A small contrastive audio-text model, trained from scratch.
Model: encoder arch vit, encoder activation gelu_tanh, encoder patch size [8, 16], encoder layers 8, encoder width 160, text encoder norm layernorm, text encoder activation gelu.
Training: 7000 steps, batches of 128.
Data: trained on notes from a synthesiser with random patches, 78125 training examples, 11.5 epochs.
Rows from block 3 of the text encoder of a small contrastive audio-text model, named by matrix and row number. Rows with one number within an expert belong to one neuron, the router's apart. Each number is 128 + 32 x the weight over its row's rms, rounded and kept within 0 to 255. All counts start at 0. Numbers have three digits each.
Before each expert's rows are labels from the 100 texts, of 14976, where the router gives the expert most weight on average: "tokens" is the input token at the peak. Only what is clearly more common there than usual is listed. The data: notes from a synthesiser with random patches.
# router: router (text_encoder.blocks.3.mlp.router.weight, 8x192), inputs 96-191
# up: expert up (text_encoder.blocks.3.mlp.up, 8x96x192), inputs 96-191
# down: expert down (text_encoder.blocks.3.mlp.down, 8x192x96, transposed), outputs 96-191

# expert 6
tokens: "pluck"; "opening"
router.6:113139153099136189117146089091129064123108125112103162137159187110154132175146144044142179122131103110115110129133114089086053104097054158133158127146176169143157124172161156145161057133122117056128095163127135153086087111066104074151114135100066062098143138129125110161110124147138155143
up.0:216124135120117118123088174179135136125139105128092113132130131118181092130137138141171127147146137109199152149122117136052086062128177134121128084090160168159121147148133127118121129138076126181161128076148171186170099196140153169158160140083109148101141177139137143144118102121157126123
down.0:111114168138133087102096108122117187084151133147098087112096128130100125072138144150112073110161139104139072121166149136102122053224133107123195156166111115158164127143095114088103096140098166177131170147091163077134124156168173152123160111156147091149149118106113142135145081095130148196

# expert 2
tokens: "swell"; "pad"; "opening"
router.2:164149044121146036123139105122081101148139107145184100173120092131115111128186169106083093143165153178071076116066213146134094113147186136166138120123155119104131099074073149127093120126138094113083073081140128169115129151097152114169085127130092163098169094106143146117132086102092181088
up.2:110082157099096173127083128120140164130106183074089132148129138100105183148033175105128072110119115118150161133154175140147175108153153087133075139161109116132139144166200155094185120122117100114164105164134148092108050099149152094077132122090092149165182147209080126140136167120137143161
down.2:109096069121151146103105145143140160139116121118088101129110117137082172163062109144132076125204102164141152166155114184154215107153125053142125170103086119138164144168150137128176096161119127132172100133119129128105112110116188103048093159112132123143083169169079154126118135143107195112

# expert 1
tokens: "<end>"; "saw"; "register"; "bass"
router.1:074144190141089156124184124132188176132152107138146116068108143100162157093126082166116150087105195097159126111108108095141122135136106175100131111144077111180066119160162120165166130104123133124158157152122155068136160088103145182168164080197190128131103118063147091106128149105161110154
up.2:144155182137134217119147235143206074087088151137157127083190088138158185150095142111146082139131121172165158173111147104119142124118072089085112143097099098139066221152143057161163132102101151127124153135110154123211153141115078155130121134135146112129098136098149155145111229138151123079
down.2:070121217123108048140170103162139099126179123119135138125132170134152124080174188169124103108101142066119115111121103081114118162102160103109118124147131111158169077137165114120108110116158145123102152198150129088120161101125124115167110115141167126096127099091165061164102091141130026147

# expert 7
tokens: "-"; "harmonic"; "closing"
router.7:156080161160110135131117134112144148137106139081095178160133164108090169131067130142108175144065095118127198167159105111183200154103168114159101136160070097091114121096146164098125180165161105156111142119093103102139127174187073136113113152128156138104081090152118095092128221152192068134
up.2:162120182104090088144190101151110140126160127098163092145108144090125144091143154113157183119047162096118146124104144059122102098091120202093156093141126120139107115177155167121200140094106092136124111115152150079108121146126134124176232069117142109069168124117137099128104139066172078167
down.2:120061185144128111105127087103130102138127172073136119170172115071126147109086123078111145142102116093100122078134133088128137096154141123133141107140087072100162147114157196120151151165118111137141110140110155071071120182177092130130151123116158114084115125123135099091133170102155169181

# expert 5
tokens: "gate"; "<end>"
router.5:102177104076168119130106129144119129180154127156119157130091132163048102145149138171174105171177145151143140127106148121153089132122093100104169150124161160110131124146131101091084071153139140136076140103170113137106142108130170124109127112130098150115160154155083128131121093195131133058
up.0:212117153199131118111148213130195104116096121141101102142159113116171155097138099059071132122123119114154152130169152091105097118141120107144064067129112082096073189132163147118172136091081117117143148095128140139165143155120120161149087160138167172139150088147112159114114177119148173148
down.0:144136035146106121157053180120167101112133095115093123131084118144171113126121104137139092170154119105171143155171087140081088115159145106141117137126190105147131114167156076115116132118158148133155150095157129125209120168126109098081123190108144128080120137164115184130127136152132138156

# expert 3
tokens: "sync"; "band"
router.3:160140105098175126101091098144095172127093083156159093077107095119153075164144141112160186170151142087132072078136152070148138150173182155138116096097155146138141131120106149139096102133077106112148095115083198189087070178143119141149090129059051163171197139136099145125106109142100188126
up.0:158133127161072170144159167121182132094132166123108163181183167144124193143103102111128118090153106150147179221115097114106148144105082124127113147138105115119071166134160114182163152136160128118104141143125117126159185063069088145087108148167198103087088141092192157140120188074175121123
down.0:122113098115104165144088135087123144075117166144138073119168085153125152157125056150138121140204115194118111115085124169118150145122097102085089124109042129146157165089116140173145183096099138135138127130141127132082126112139131134075134135152148088189154199093161121127158157102094152170

# expert 4
tokens: "tremolo"
router.4:146111188112158175105086094120109174127152109114127108121131111110151065161123140137164145139166121094119096066166143126089092096162159157132137099086165185121142148132094135157079082186109133123152097108121147176104119201117143143138105154087051119116158150180099151136120077132098169148
up.2:146130130098152163137137186138137104139091188095135155139143166120071181187073115082150156116138163168165168121064136157156153132049057128122122122134119148155109173130154142156198142104112085128119137165127142091136134104143099127081148094163157142100126137132127103152127165162153134077
down.2:103141066094157139132060139113103112124140139088090118092109087145052143143102071172141089133182124166172111149085134216123175117147097104106148137137145127139129106131105075130111110158151174184142107139137147115161131119144143147096145119111109108134018153170120174163162100135084169078